python train.py --train_examples=97500 --horizontal_flip=false --encoder_norm="layernorm" --decoder_norm="groupnorm" --decoder_block="basic"
Rows from block 23 of the encoder, named by matrix and row number. Rows with one number belong to one channel. Each number is 50 + 15 x the weight over its row's rms, rounded and kept within 0 to 99. All counts start at 0. After the name is the row's rms in percent of the matrix's.
# conv1: bottleneck pointwise conv (encoder.blocks.26.conv1.weight, 64x176x1x1), inputs 0-175
# conv2: growth 3x3 conv (encoder.blocks.26.conv2.weight, 16x64x3x3, transposed), outputs 0-15, a 3x3 kernel for each
conv1.32 093:45 32 43 61 63 60 49 34 32 79 62 24 76 46 48 61 39 38 47 32 68 34 67 30 55 59 29 22 59 39 77 41 80 45 46 67 72 51 77 55 52 35 38 54 50 23 43 32 65 55 32 35 79 22 53 65 27 52 48 64 59 69 51 41 60 29 43 25 51 39 54 58 63 52 55 62 56 16 33 34 37 50 51 45 56 25 32 84 37 58 22 28 30 35 46 13 45 32 11 48 69 54 32 33 70 46 48 53 37 44 44 35 44 62 67 49 31 30 55 55 52 63 54 56 43 76 70 39 56 62 54 56 49 52 65 66 55 44 58 50 22 52 51 60 48 56 69 72 27 45 53 63 53 48 64 61 71 68 62 62 68 60 59 10 51 54 36 55 67 54 34 59 52 55 49 49
conv2.32 148:45 59 53 31 00 42 41 53 49 40 58 42 40 22 39 50 36 50 52 47 46 47 18 40 56 38 52 52 50 55 51 00 44 46 51 60 44 43 53 54 26 50 46 49 47 53 46 58 32 39 50 45 60 49 50 38 55 43 00 42 55 45 55 51 53 57 48 21 43 52 50 46 61 46 55 62 13 37 59 58 56 43 57 48 53 57 54 47 53 49 49 30 59 36 00 36 53 40 60 45 47 45 37 22 50 48 39 50 44 33 58 48 33 49 44 38 46 58 41 45 46 22 48 55 41 50 60 44 47 43 05 50 55 37 47 48 52 43 58 52 60 51 53 46
conv1.33 093:51 68 36 58 33 09 46 67 56 33 57 66 32 66 73 39 37 49 59 40 57 44 76 45 61 37 59 27 71 63 42 56 75 57 65 32 43 60 16 40 58 49 31 76 37 58 54 38 60 51 66 52 52 54 23 62 42 61 14 27 45 58 53 46 30 44 61 33 37 49 50 18 65 64 55 31 64 41 32 73 51 60 29 40 55 44 38 75 70 49 46 55 38 50 37 79 60 62 68 60 71 42 42 29 67 80 51 60 58 46 57 25 52 76 55 72 83 14 45 40 28 47 42 31 50 86 18 85 46 68 57 47 53 61 45 55 59 61 63 46 67 40 46 55 41 59 61 42 94 33 42 48 56 61 56 47 41 57 46 61 61 61 40 30 49 52 58 47 58 60 50 42 52 54 42 51
conv2.33 091:54 45 55 53 04 47 48 52 57 50 43 51 40 56 40 43 36 59 52 57 43 51 49 55 45 60 47 53 61 52 38 10 44 55 35 46 43 53 51 75 03 69 50 51 49 55 77 49 83 13 79 47 71 45 37 31 56 31 42 19 67 31 52 61 58 68 34 58 44 45 39 45 45 13 40 27 71 24 57 17 53 49 33 51 37 79 46 47 38 51 46 48 62 32 59 51 47 47 55 46 74 55 57 23 69 35 67 49 65 54 59 52 57 70 51 46 55 37 66 52 66 47 67 41 55 40 60 45 44 60 56 41 46 51 41 55 31 57 11 30 18 56 16 51
conv1.34 090:48 44 81 86 50 70 42 52 61 37 20 30 64 64 84 53 49 41 28 58 46 57 31 39 53 43 42 43 44 40 64 95 70 35 30 62 32 56 46 22 62 37 51 12 79 34 46 94 42 60 35 71 56 56 52 44 52 38 56 66 75 56 16 44 76 51 48 49 75 42 34 46 48 35 58 67 50 58 28 57 54 34 38 51 49 29 56 57 54 40 20 33 53 40 47 41 55 60 28 55 52 50 33 52 74 48 52 41 64 73 42 46 34 43 61 73 74 54 47 54 60 31 57 65 52 67 81 47 69 44 48 48 70 51 49 60 49 35 32 36 68 53 44 48 68 48 36 44 99 64 53 67 38 69 40 52 52 41 52 62 45 49 48 36 51 44 22 63 63 43 46 40 42 47 46 57
conv2.34 110:51 54 49 67 34 62 62 68 59 36 32 53 38 48 38 62 64 62 48 52 52 57 14 42 52 61 52 50 22 46 46 07 42 46 36 47 37 69 47 49 13 45 44 62 50 58 39 55 68 00 56 54 42 43 45 06 49 62 40 42 47 33 51 45 35 47 26 42 36 48 45 63 47 82 48 18 40 22 45 45 47 49 42 52 44 20 47 51 50 49 55 63 44 31 38 74 57 31 40 30 41 56 51 71 50 38 46 46 61 74 43 53 35 43 40 61 50 40 55 34 33 51 31 44 39 51 67 40 60 41 60 58 53 31 39 42 53 62 59 09 43 39 70 51
conv1.35 093:49 56 09 46 42 58 70 41 55 71 67 60 55 53 74 77 52 41 16 53 35 44 40 55 44 78 34 52 22 50 34 44 16 50 48 70 50 53 68 82 67 47 50 44 31 47 58 27 30 79 50 54 42 59 58 59 43 63 44 49 41 45 41 42 19 40 84 64 41 52 76 57 62 63 70 70 57 52 28 57 63 62 77 24 21 56 54 47 67 56 56 58 35 25 66 50 47 70 47 58 51 23 82 67 61 59 55 46 45 27 79 51 45 26 64 46 44 60 64 35 41 56 30 60 10 45 25 47 44 47 76 50 42 54 80 42 52 79 56 65 52 24 55 68 37 48 62 68 54 48 44 52 55 32 63 61 37 38 45 58 52 55 37 27 62 56 36 50 40 48 45 66 33 59 64 54
conv2.35 088:26 36 46 54 36 37 33 47 40 62 52 40 57 75 53 46 48 57 70 47 51 41 11 58 42 30 46 57 62 55 54 49 57 58 53 45 46 74 50 55 80 43 47 61 46 40 66 40 53 39 46 35 39 52 46 43 46 38 77 25 41 54 48 51 38 48 32 27 58 48 43 43 59 17 68 30 44 36 62 23 57 45 47 39 48 71 49 40 39 46 46 52 48 59 72 48 68 54 42 54 62 49 49 45 44 42 59 53 33 00 43 15 14 20 41 52 44 52 38 68 42 78 70 62 62 45 26 75 35 64 55 66 43 81 46 50 59 43 66 99 65 52 39 50
conv1.36 087:35 56 39 34 46 23 65 65 41 48 72 65 66 62 67 38 25 45 46 15 53 35 33 46 58 46 61 34 42 66 55 50 73 42 43 33 42 53 75 62 35 40 50 45 22 33 22 31 30 70 59 46 66 59 46 74 34 49 46 56 12 60 68 32 67 35 50 23 48 50 45 20 17 27 81 45 40 75 29 51 36 69 49 62 54 50 67 44 68 46 48 57 53 31 33 58 41 78 42 38 56 55 56 39 63 66 53 71 36 43 35 36 49 62 39 58 19 20 34 64 36 73 44 61 28 81 60 54 67 47 33 56 60 53 56 56 51 59 45 45 36 64 55 48 57 54 60 29 73 65 65 45 48 61 47 33 63 53 46 49 35 42 62 99 67 34 27 57 57 47 67 41 54 46 46 51
conv2.36 111:52 43 53 50 43 41 55 36 55 55 49 47 52 00 57 62 41 53 53 33 64 32 30 52 46 53 54 43 34 60 23 32 39 40 44 49 43 63 50 54 61 46 45 63 44 52 52 40 61 00 59 52 40 48 54 55 53 47 16 47 53 67 59 54 50 50 52 25 51 56 39 52 50 37 69 51 63 53 49 47 43 48 27 44 42 75 51 54 24 52 57 37 43 52 26 50 46 47 41 50 21 48 43 33 38 44 29 57 39 72 47 53 08 46 55 75 53 57 34 51 38 09 44 42 56 54 43 50 51 38 40 26 44 46 46 37 45 19 48 33 54 51 36 45
conv1.37 095:49 52 50 48 35 55 31 40 47 41 55 49 26 63 62 66 45 51 55 46 64 72 24 58 73 52 55 57 53 23 86 52 65 47 43 63 45 54 52 59 71 43 19 48 84 39 60 84 39 81 63 47 43 36 60 82 49 36 55 62 56 69 51 52 26 66 46 46 49 30 86 21 35 85 23 55 67 42 65 49 64 40 26 48 46 19 46 77 60 65 35 43 37 52 52 51 92 50 24 55 45 26 40 81 33 43 61 49 49 81 61 69 59 31 76 30 50 48 80 51 69 45 45 46 64 40 32 43 62 43 49 24 32 42 47 47 62 42 54 54 05 50 44 40 44 49 28 55 25 35 46 51 46 39 59 48 50 50 54 48 56 51 55 71 57 37 39 45 50 44 45 53 50 45 42 58
conv2.37 084:52 50 30 35 99 60 45 30 47 42 54 54 41 99 32 51 51 64 38 40 40 36 99 35 53 31 43 61 47 49 37 52 58 49 69 40 51 60 47 44 49 40 48 57 55 56 33 56 28 99 49 52 25 54 54 42 36 48 24 57 45 51 63 43 66 46 43 66 42 23 76 44 41 35 32 48 29 21 53 27 55 52 55 47 52 16 42 58 47 49 39 53 31 25 66 22 41 66 44 47 62 56 41 50 47 66 40 53 55 21 46 45 41 49 35 50 32 54 31 40 44 69 42 46 51 66 39 38 41 25 53 28 61 39 25 38 36 55 64 57 44 38 70 49
conv1.38 107:54 54 68 57 58 39 15 41 60 32 35 60 60 50 76 41 47 46 38 44 45 56 32 41 79 50 57 29 33 30 42 55 80 48 67 38 44 70 47 24 69 54 36 43 61 38 68 66 27 38 41 59 71 70 57 39 49 28 35 60 57 54 63 56 66 80 47 61 83 55 42 57 77 44 52 44 76 60 57 43 61 18 69 99 58 95 59 44 64 42 47 27 54 60 53 68 70 56 74 42 36 52 64 64 43 09 15 22 73 41 36 49 55 43 33 66 56 38 58 64 76 61 55 28 57 38 33 51 36 28 53 29 49 53 47 47 47 61 52 44 71 53 48 46 53 35 41 73 34 61 60 59 56 60 73 55 67 59 62 46 56 34 40 28 43 41 55 49 49 41 50 56 47 59 40 48
conv2.38 102:65 53 47 46 82 53 52 36 57 49 42 43 51 94 34 45 23 46 48 59 39 44 91 41 38 26 43 63 37 65 61 47 60 61 54 60 44 46 43 45 69 44 49 47 51 49 29 25 10 71 23 38 49 37 38 47 38 54 76 55 56 55 47 51 59 56 58 56 44 48 45 53 32 26 31 25 97 30 40 27 40 48 62 56 50 33 57 49 51 52 36 45 51 36 72 26 46 39 46 53 61 50 65 56 53 66 70 58 45 57 74 50 66 40 47 56 41 52 66 62 45 31 41 48 41 55 45 19 49 13 56 33 38 26 22 59 75 56 66 31 87 56 71 61
conv1.39 091:49 57 24 26 56 22 63 57 82 68 26 58 67 42 54 48 27 28 23 59 26 66 52 54 37 60 64 34 82 40 50 33 70 57 57 53 58 47 90 56 23 57 39 60 66 43 42 55 61 69 68 44 50 44 16 63 43 51 34 35 30 63 36 66 36 32 07 40 31 54 56 44 36 41 14 37 38 39 37 53 42 91 57 51 42 54 50 61 31 39 87 49 40 40 56 39 48 62 78 44 71 57 50 35 40 58 60 48 43 49 64 38 70 49 56 60 45 33 57 60 30 54 15 57 25 36 26 81 40 51 58 43 50 40 57 52 53 52 56 68 11 52 41 52 47 51 46 58 56 52 63 57 56 50 70 60 57 53 51 54 58 63 57 07 60 35 44 46 62 46 49 60 44 51 47 43
conv2.39 115:40 33 53 52 36 64 41 38 54 54 54 50 44 40 44 50 49 48 49 46 54 41 16 42 39 53 55 54 45 41 57 08 65 57 50 53 48 52 48 55 31 49 50 49 47 41 43 52 49 67 32 47 46 48 51 24 49 46 55 48 49 33 50 44 36 58 17 27 42 48 47 48 62 50 49 37 28 34 39 38 51 41 55 49 46 46 40 51 53 50 52 53 54 28 09 49 59 52 54 42 53 33 53 00 37 44 41 51 44 58 51 23 00 24 56 48 33 44 46 53 50 00 54 49 45 61 53 45 57 62 00 53 48 52 50 49 35 47 42 68 49 51 38 51
conv1.40 127:73 55 50 36 34 37 77 36 50 70 42 51 41 54 51 55 45 37 38 50 32 91 41 37 51 84 36 52 89 63 44 55 99 59 41 42 28 43 51 97 33 60 69 61 65 58 67 19 36 63 46 48 78 13 48 55 49 29 44 44 54 12 70 51 45 38 36 65 71 38 41 37 52 37 26 48 56 75 48 55 48 34 70 39 45 70 46 53 52 67 51 45 34 48 59 33 34 62 47 44 35 16 21 36 24 57 22 13 63 68 39 67 42 31 57 44 38 26 52 49 57 77 57 31 28 44 49 35 55 53 53 40 61 34 60 49 45 53 38 45 43 56 55 55 57 36 45 44 47 62 67 51 54 57 44 55 32 48 52 48 53 37 56 30 58 64 48 62 43 51 59 46 47 64 54 42
conv2.40 077:47 48 52 24 39 55 44 29 42 55 37 31 37 99 30 44 54 39 52 42 43 39 85 38 50 35 50 63 63 61 57 73 56 43 46 52 55 67 49 42 10 54 47 48 47 44 42 69 40 82 59 45 48 51 30 26 53 42 27 52 42 40 48 61 46 52 51 42 43 56 59 44 41 31 62 51 38 47 53 34 53 51 63 54 50 07 57 49 50 52 56 53 47 70 49 59 34 45 48 21 12 25 22 27 34 25 32 40 57 56 61 40 86 22 47 34 51 39 37 30 66 81 53 40 52 45 52 76 75 41 26 62 68 41 56 44 43 39 37 43 30 45 43 34
conv1.41 108:37 58 64 60 59 34 64 62 73 39 77 38 36 56 51 48 49 61 56 20 57 52 70 52 63 41 40 52 45 48 54 75 53 48 47 38 41 56 18 37 62 68 61 85 48 63 67 57 62 55 49 38 47 32 46 59 52 61 51 43 40 60 40 49 62 42 44 49 33 68 29 88 66 68 32 68 65 40 53 41 38 08 37 56 78 00 35 41 55 51 62 31 57 62 73 28 41 63 42 42 38 35 54 41 76 65 33 51 63 44 27 46 50 64 83 28 37 20 82 34 38 69 53 75 65 50 37 55 52 54 49 64 42 64 36 66 56 54 43 46 66 63 57 55 62 42 49 43 42 59 53 62 53 56 68 50 60 70 63 57 31 45 36 44 53 56 00 44 59 44 51 42 58 61 30 38
conv2.41 093:54 91 53 74 47 67 50 45 62 46 52 44 25 27 40 46 33 47 38 50 56 60 79 59 48 59 45 40 31 42 50 88 46 43 52 42 46 66 54 63 31 64 40 60 49 53 41 55 73 99 42 36 58 52 62 30 61 48 48 69 53 48 48 60 56 47 32 00 54 56 51 58 64 00 42 15 25 40 51 40 45 51 59 46 52 61 39 55 48 46 47 38 48 41 38 15 63 46 49 57 38 39 69 52 48 54 57 44 59 58 48 67 45 36 56 72 51 60 50 43 28 45 46 62 39 50 40 46 50 51 55 50 66 48 49 47 75 62 62 73 55 47 73 49
conv1.42 091:39 42 36 53 68 54 10 60 47 76 36 35 57 70 20 47 49 57 49 55 44 23 76 54 33 21 55 67 62 49 35 64 42 35 47 64 51 45 23 33 63 80 36 14 80 45 44 13 67 37 48 71 39 64 56 53 38 59 48 69 49 50 28 64 43 68 49 49 55 34 39 38 73 49 47 34 74 14 37 42 68 71 57 68 39 43 50 45 40 69 31 35 55 56 64 61 68 34 84 53 71 80 26 71 46 57 54 56 23 55 60 50 23 42 55 58 39 50 66 63 65 22 68 40 84 33 38 37 24 56 47 55 51 60 51 52 56 53 58 58 61 42 53 35 49 46 53 63 45 60 61 66 45 29 65 65 63 63 49 40 55 57 62 14 49 54 38 40 52 52 53 47 75 45 52 54
conv2.42 087:44 32 49 16 00 17 44 20 38 51 46 61 68 66 57 34 50 60 67 59 48 40 40 44 52 58 43 49 56 47 13 57 24 55 52 47 47 40 47 62 28 47 48 39 47 46 30 48 38 77 44 40 32 44 47 49 58 34 58 18 47 46 33 47 49 55 48 37 62 42 54 53 42 40 46 52 13 50 64 24 40 45 35 54 68 68 53 50 29 49 45 24 42 33 87 32 37 30 35 48 35 49 63 65 59 43 50 53 51 43 42 57 81 57 49 46 70 56 67 44 58 71 69 45 56 46 38 62 35 36 74 76 38 59 39 50 50 50 61 32 54 71 65 58
conv1.43 109:62 53 46 49 54 57 27 64 15 47 20 48 44 58 34 57 69 57 67 87 69 36 21 46 68 45 48 55 51 42 49 46 44 40 61 55 64 27 25 63 72 59 43 44 24 48 17 48 23 57 36 32 73 27 58 49 49 46 62 88 73 19 35 49 46 56 68 56 58 62 88 42 52 37 64 52 24 57 51 37 47 58 49 53 47 54 28 59 34 51 52 53 57 27 50 38 38 40 23 35 42 44 40 48 51 57 20 41 46 52 15 58 42 64 76 70 50 80 41 54 48 69 45 66 40 37 57 60 44 38 56 51 57 59 64 55 51 57 39 53 72 50 47 60 60 46 52 51 53 63 47 52 50 58 55 38 65 57 49 65 41 49 67 99 62 52 12 57 40 54 49 45 48 45 60 50
conv2.43 105:60 58 53 31 57 42 68 46 62 57 56 48 53 36 32 61 52 51 47 61 58 24 43 51 42 36 52 38 47 36 26 66 51 48 43 57 50 60 44 62 55 58 50 49 45 46 48 41 52 10 60 32 51 38 63 42 58 63 05 58 53 60 59 48 43 46 45 52 68 41 49 47 64 32 58 84 27 52 44 48 50 53 54 47 58 55 51 51 47 51 47 33 53 22 19 29 55 50 42 62 46 59 50 99 57 57 53 66 50 33 58 48 32 43 70 65 55 46 86 55 78 80 82 45 94 50 49 53 49 11 74 21 48 58 59 44 42 45 39 02 45 34 33 40
conv1.44 095:54 57 59 39 56 98 59 58 64 45 96 43 53 59 51 70 52 50 62 57 44 53 30 35 67 43 54 49 63 80 24 71 31 63 27 27 58 47 99 46 20 46 41 36 74 50 53 56 30 36 44 45 55 06 76 51 59 51 65 41 50 66 49 44 42 44 48 36 42 65 35 51 91 54 52 49 46 77 46 44 44 63 40 39 40 32 67 39 57 56 59 36 53 51 61 30 51 26 37 44 64 57 26 55 35 46 29 27 60 75 58 66 41 85 49 57 23 71 33 64 64 36 68 76 50 71 89 66 54 45 54 62 43 47 57 47 40 45 59 70 46 41 38 55 44 61 37 52 36 35 47 38 48 34 45 45 38 34 62 52 53 54 40 37 45 55 57 52 71 54 42 57 56 48 58 53
conv2.44 096:58 51 54 31 43 57 55 56 49 29 53 54 56 75 67 35 56 56 51 47 56 27 32 41 45 47 64 54 35 46 22 00 06 48 25 38 51 24 57 23 08 44 52 23 46 46 22 48 51 48 33 66 19 53 45 67 41 42 20 37 47 51 31 51 29 42 40 30 46 45 49 63 37 65 49 61 69 75 47 55 40 43 55 53 63 02 59 43 63 56 31 60 39 75 57 71 44 70 52 49 54 50 59 67 59 57 40 52 59 40 53 38 44 55 62 32 51 50 71 49 70 78 56 43 67 47 58 50 50 64 52 60 42 43 55 70 35 68 42 65 55 64 61 61
conv1.45 111:46 50 47 46 49 29 48 38 78 74 71 60 38 21 53 26 63 49 37 41 41 51 56 50 74 56 56 45 27 44 50 28 79 48 30 60 61 42 37 63 63 43 69 41 09 50 45 56 87 47 36 65 28 48 62 66 42 54 83 99 50 60 43 75 40 39 33 66 64 38 55 57 64 25 40 23 54 50 61 50 37 68 40 07 33 76 40 66 43 36 40 41 31 42 25 64 82 48 50 69 35 45 72 53 73 29 54 56 22 34 43 61 58 55 26 35 45 48 70 46 52 53 63 45 56 59 76 33 51 58 68 45 33 49 45 37 51 69 52 62 38 60 51 51 36 56 54 42 12 32 50 45 66 56 43 59 53 41 68 52 60 48 43 47 55 63 56 56 72 41 39 51 35 45 47 53
conv2.45 111:47 32 46 34 74 31 34 48 37 46 58 40 49 46 55 48 60 48 48 42 39 34 61 44 43 45 49 59 45 59 51 55 51 52 60 46 50 59 56 48 54 48 44 61 49 52 65 50 43 83 63 49 44 30 45 52 69 26 76 29 47 48 42 47 61 43 51 46 44 47 44 44 47 37 45 60 16 49 47 53 61 50 41 55 39 80 38 51 39 48 52 33 58 15 99 21 54 29 49 54 64 41 45 77 55 52 54 61 43 02 38 38 89 38 41 09 49 56 25 34 51 56 21 56 44 46 48 62 33 67 00 79 60 46 54 55 50 71 44 81 47 48 62 55
conv1.46 099:34 34 57 42 54 54 64 41 56 39 36 49 53 39 18 63 60 46 64 31 40 48 57 48 79 53 38 32 55 40 57 79 61 38 41 66 71 35 57 67 65 42 50 52 34 52 42 74 55 63 44 45 64 47 35 59 30 50 34 46 14 46 37 48 59 48 81 48 22 53 51 30 51 32 24 50 34 63 44 41 48 49 55 57 51 45 18 55 62 20 41 62 40 48 42 51 53 60 36 36 74 54 54 73 65 61 66 44 56 55 30 32 17 58 61 11 49 35 67 60 42 43 33 83 24 00 42 22 65 61 48 61 52 59 42 67 72 56 53 64 60 55 47 45 75 47 64 50 29 65 62 64 61 64 72 58 58 80 52 56 52 53 53 95 56 64 41 55 32 74 64 56 65 52 35 53
conv2.46 156:59 33 56 68 31 60 48 30 61 54 41 51 45 00 62 52 38 51 52 49 58 34 12 44 57 45 54 45 51 52 38 35 48 49 50 54 50 43 51 35 65 43 46 47 50 42 22 56 59 44 48 44 32 52 54 41 50 43 24 49 46 54 57 51 45 51 37 28 45 54 40 50 61 49 53 34 00 44 52 53 57 49 44 52 38 68 50 53 40 51 54 38 47 66 00 49 50 47 50 49 42 54 43 32 41 51 42 57 53 52 54 31 00 41 64 48 47 58 72 51 49 06 31 53 66 51 41 56 52 56 29 43 49 48 51 50 44 41 37 21 55 45 42 45
conv1.47 097:55 62 36 55 58 75 21 48 73 77 82 48 44 44 53 63 29 58 78 54 56 41 61 49 38 45 38 38 44 36 21 55 22 62 34 33 64 57 33 63 43 37 36 61 51 78 96 35 32 40 66 57 52 50 43 32 54 69 55 29 59 45 68 50 42 79 50 65 55 50 51 71 25 66 22 55 64 45 60 35 51 90 42 14 53 55 49 56 52 51 56 67 55 70 79 36 20 38 41 75 66 40 40 52 73 39 46 84 74 60 65 54 50 54 43 41 58 64 44 89 50 54 45 08 67 35 69 52 49 51 38 48 50 52 46 52 56 46 59 43 67 49 32 46 41 56 49 55 82 42 40 43 40 50 58 37 53 48 35 52 45 58 36 43 48 36 85 61 35 53 59 34 53 48 49 66
conv2.47 085:49 26 57 40 70 39 57 45 48 48 49 57 65 76 55 49 43 54 43 45 53 43 75 46 59 62 36 62 65 59 43 49 37 58 65 45 52 22 56 59 49 55 57 37 44 33 25 41 03 21 48 55 37 54 51 63 50 74 78 62 53 51 65 31 71 48 54 85 46 40 58 63 39 59 52 73 43 68 50 67 47 50 43 55 66 30 60 51 49 52 65 46 44 38 99 29 61 57 46 52 69 67 39 42 59 53 46 51 59 53 52 56 85 62 54 30 45 43 60 54 30 47 29 48 60 63 59 55 54 41 85 58 52 42 40 47 25 35 08 90 11 59 28 57
conv1.48 090:49 59 50 47 60 62 74 50 30 25 82 55 29 53 33 60 56 53 40 49 41 64 45 45 57 58 56 55 59 22 38 65 22 46 73 29 51 59 54 86 32 71 35 56 62 56 58 34 21 38 85 60 60 61 53 32 70 79 45 40 71 70 34 51 45 52 65 53 42 51 32 55 33 50 74 61 41 51 62 37 61 04 64 51 68 55 51 40 55 71 51 92 41 75 69 87 43 64 67 49 56 65 26 42 47 82 69 36 72 57 51 52 61 90 50 25 32 38 45 65 61 56 50 35 49 57 31 62 50 49 40 50 47 31 48 39 50 50 40 39 22 43 45 38 51 50 33 27 56 47 55 47 37 52 35 39 46 42 54 42 40 40 50 25 47 37 22 35 68 36 52 30 46 42 41 49
conv2.48 094:61 29 53 73 43 68 44 33 49 57 47 45 45 50 48 56 25 56 35 37 48 42 55 59 32 47 50 20 40 38 45 53 68 35 52 40 44 72 43 54 79 46 48 70 51 56 38 48 32 90 24 50 41 43 42 38 67 31 91 42 35 60 44 35 51 40 50 71 41 56 34 60 26 50 46 60 80 60 32 39 37 45 31 48 38 27 47 50 25 50 58 57 37 53 22 53 51 79 58 54 58 35 57 49 46 56 69 52 29 82 38 63 84 56 45 97 47 44 54 55 49 78 59 61 69 60 58 57 35 45 67 37 48 64 55 44 14 69 38 44 24 55 22 54
conv1.49 091:90 44 56 51 37 37 88 44 36 23 19 34 30 32 54 17 44 38 55 54 60 46 73 27 23 70 57 52 62 65 37 35 40 57 38 40 44 39 56 47 54 63 49 46 52 35 49 36 62 30 59 37 33 85 47 46 39 71 73 51 48 21 80 33 38 38 31 46 41 24 65 54 65 70 81 54 57 17 56 40 53 42 40 88 33 71 42 66 47 66 49 69 48 56 60 41 33 42 51 52 71 47 38 52 42 72 65 45 80 37 83 48 37 36 56 83 31 57 56 43 64 55 85 36 59 52 53 42 43 58 55 66 52 64 54 44 52 40 65 47 96 53 58 57 54 60 54 63 70 51 52 64 37 57 46 62 53 54 60 43 66 58 43 61 47 56 67 51 48 55 44 56 77 41 55 57
conv2.49 116:62 48 49 68 16 44 51 45 55 57 58 58 35 70 52 61 62 57 51 53 64 61 39 43 51 55 50 52 37 54 56 24 55 43 48 57 47 63 48 27 99 42 43 57 44 51 60 53 61 00 30 68 56 58 55 57 41 31 31 41 42 52 47 46 51 40 43 00 45 59 59 51 55 58 52 26 50 60 45 45 50 52 50 50 32 48 43 49 49 49 53 87 54 72 62 73 56 64 41 47 55 57 46 49 51 58 43 58 57 44 53 54 22 88 54 55 56 47 09 52 36 35 52 51 29 50 44 33 50 52 00 23 56 47 62 51 40 49 28 34 32 44 42 37
conv1.50 094:44 45 29 83 44 23 59 48 58 43 29 54 84 58 39 46 39 47 46 57 83 43 51 37 43 65 15 65 38 76 50 66 63 49 61 36 70 49 85 32 52 54 48 22 44 30 30 77 53 36 49 50 68 43 17 90 66 51 56 49 54 65 42 21 64 27 45 56 51 76 59 15 41 69 73 85 30 34 27 55 44 37 39 37 37 37 61 36 51 66 51 26 56 34 72 81 58 51 36 34 39 47 48 50 79 66 39 43 76 42 41 59 51 46 58 44 63 71 48 61 46 60 41 42 50 60 72 37 73 48 53 39 58 52 58 43 49 38 41 47 25 40 56 46 52 49 61 63 15 54 62 76 50 62 69 57 39 54 56 52 58 51 43 29 46 50 76 56 61 56 48 55 29 38 60 57
conv2.50 118:55 64 39 43 00 27 44 60 51 40 44 56 37 26 30 30 42 37 50 41 57 34 28 50 48 55 51 60 27 43 36 25 54 55 34 42 49 41 44 48 68 57 47 45 45 51 32 51 33 65 21 69 13 59 55 49 41 16 36 50 48 58 45 49 34 58 54 57 36 58 33 49 61 26 44 50 73 65 41 47 53 50 52 49 51 32 46 46 42 50 49 60 53 72 51 59 46 64 44 46 47 35 56 56 55 45 42 47 53 43 56 41 00 24 45 45 53 42 31 48 46 89 66 49 24 47 36 53 52 57 00 31 44 58 53 45 37 52 34 29 48 55 42 48
conv1.51 099:52 47 59 18 31 27 40 41 49 51 42 47 34 62 33 65 50 44 07 33 07 67 26 61 49 49 80 39 56 54 60 53 36 56 67 31 50 66 70 33 61 42 69 24 48 40 45 61 77 53 68 67 51 77 18 26 64 26 21 24 68 72 40 60 41 52 40 54 18 77 72 48 53 71 40 32 56 44 48 72 61 76 56 50 37 64 48 54 60 52 72 59 71 42 77 79 66 69 57 76 51 49 48 36 50 64 58 47 53 66 76 46 50 60 55 31 49 37 55 52 31 50 27 29 36 57 59 42 43 64 71 47 63 65 51 44 53 46 46 51 78 59 47 51 47 51 47 55 64 47 46 37 47 42 66 57 60 46 43 57 52 65 63 04 54 48 19 49 38 54 53 53 53 52 58 56
conv2.51 098:45 31 38 45 00 51 47 36 53 55 49 55 34 08 55 62 41 64 52 52 47 63 28 57 36 51 47 52 68 42 73 58 75 45 61 51 54 62 50 47 51 64 54 58 40 54 64 48 49 65 32 49 74 45 50 29 55 34 99 43 48 22 50 41 55 48 30 22 47 55 58 55 43 56 49 35 81 47 42 52 42 49 65 48 40 48 44 46 63 45 65 61 71 47 32 55 52 64 49 61 61 63 52 23 44 55 44 60 28 44 48 36 36 45 40 46 38 47 19 67 55 18 74 50 51 61 43 40 46 54 26 30 55 53 54 61 37 53 33 00 40 57 40 65
conv1.52 090:59 23 66 44 40 41 44 65 19 50 73 65 67 58 30 48 57 63 52 24 41 82 36 49 43 63 52 96 44 56 57 47 40 61 62 48 36 40 60 78 48 60 47 81 69 61 45 69 52 57 45 63 75 43 57 40 56 43 31 61 61 44 38 56 64 84 55 48 78 31 45 76 32 48 33 53 54 94 51 43 58 30 80 65 53 46 70 42 79 62 45 29 42 67 68 40 25 50 47 27 29 61 73 60 36 32 72 48 91 73 30 52 37 49 36 40 62 53 37 51 95 41 53 81 50 55 44 60 58 52 51 46 57 47 51 57 52 52 55 48 13 56 59 44 52 47 51 50 17 60 51 57 52 49 44 47 55 52 55 56 52 51 55 67 43 49 89 45 63 48 61 54 47 51 47 47
conv2.52 099:30 46 49 38 61 53 57 35 50 47 20 43 33 13 36 45 25 56 56 29 42 56 66 35 34 44 45 62 55 40 44 73 32 51 66 51 53 37 51 53 50 47 54 41 54 49 37 46 24 99 29 39 34 45 57 57 45 53 21 44 51 49 42 47 59 46 52 54 50 52 66 53 41 58 43 59 03 36 56 48 39 57 50 52 58 00 43 50 53 54 60 23 59 33 22 39 49 28 51 41 33 53 35 42 43 53 41 51 36 56 39 41 87 44 24 46 53 48 30 54 33 30 30 45 29 56 43 54 55 17 56 39 63 37 43 55 41 59 61 40 51 60 56 60
conv1.53 096:44 44 58 47 39 52 64 41 49 45 59 83 49 41 77 26 75 38 31 53 77 59 54 49 48 58 67 54 30 50 41 17 29 49 64 28 42 61 61 43 54 63 67 52 26 63 45 66 88 47 50 54 46 96 37 54 57 30 41 60 56 72 39 69 56 56 22 51 82 55 43 77 66 50 48 42 36 46 63 45 44 18 40 22 68 77 60 26 17 44 38 48 57 27 41 57 37 43 63 33 44 60 41 38 43 53 34 38 45 68 02 64 54 66 31 40 57 52 79 65 60 28 79 67 57 52 54 56 47 43 37 47 47 35 63 44 33 59 39 51 84 68 50 62 43 50 36 27 39 54 61 32 51 61 44 54 39 41 44 37 48 42 63 20 46 42 61 57 37 47 65 47 27 45 48 59
conv2.53 096:43 49 37 80 31 58 40 41 44 54 31 44 36 00 58 52 33 47 41 44 51 59 43 48 44 35 46 38 50 54 56 75 59 44 46 46 61 34 52 44 49 56 57 53 48 48 60 37 62 52 43 50 45 45 40 53 36 28 82 56 50 43 37 53 54 44 34 15 37 45 66 48 32 36 45 09 58 43 36 49 40 53 51 42 28 17 40 43 45 49 57 41 52 48 99 29 45 40 62 50 17 47 34 49 38 39 25 47 26 47 36 46 82 28 36 28 50 39 42 58 38 65 40 58 49 42 50 40 47 55 52 50 48 41 53 78 65 57 57 36 55 72 73 60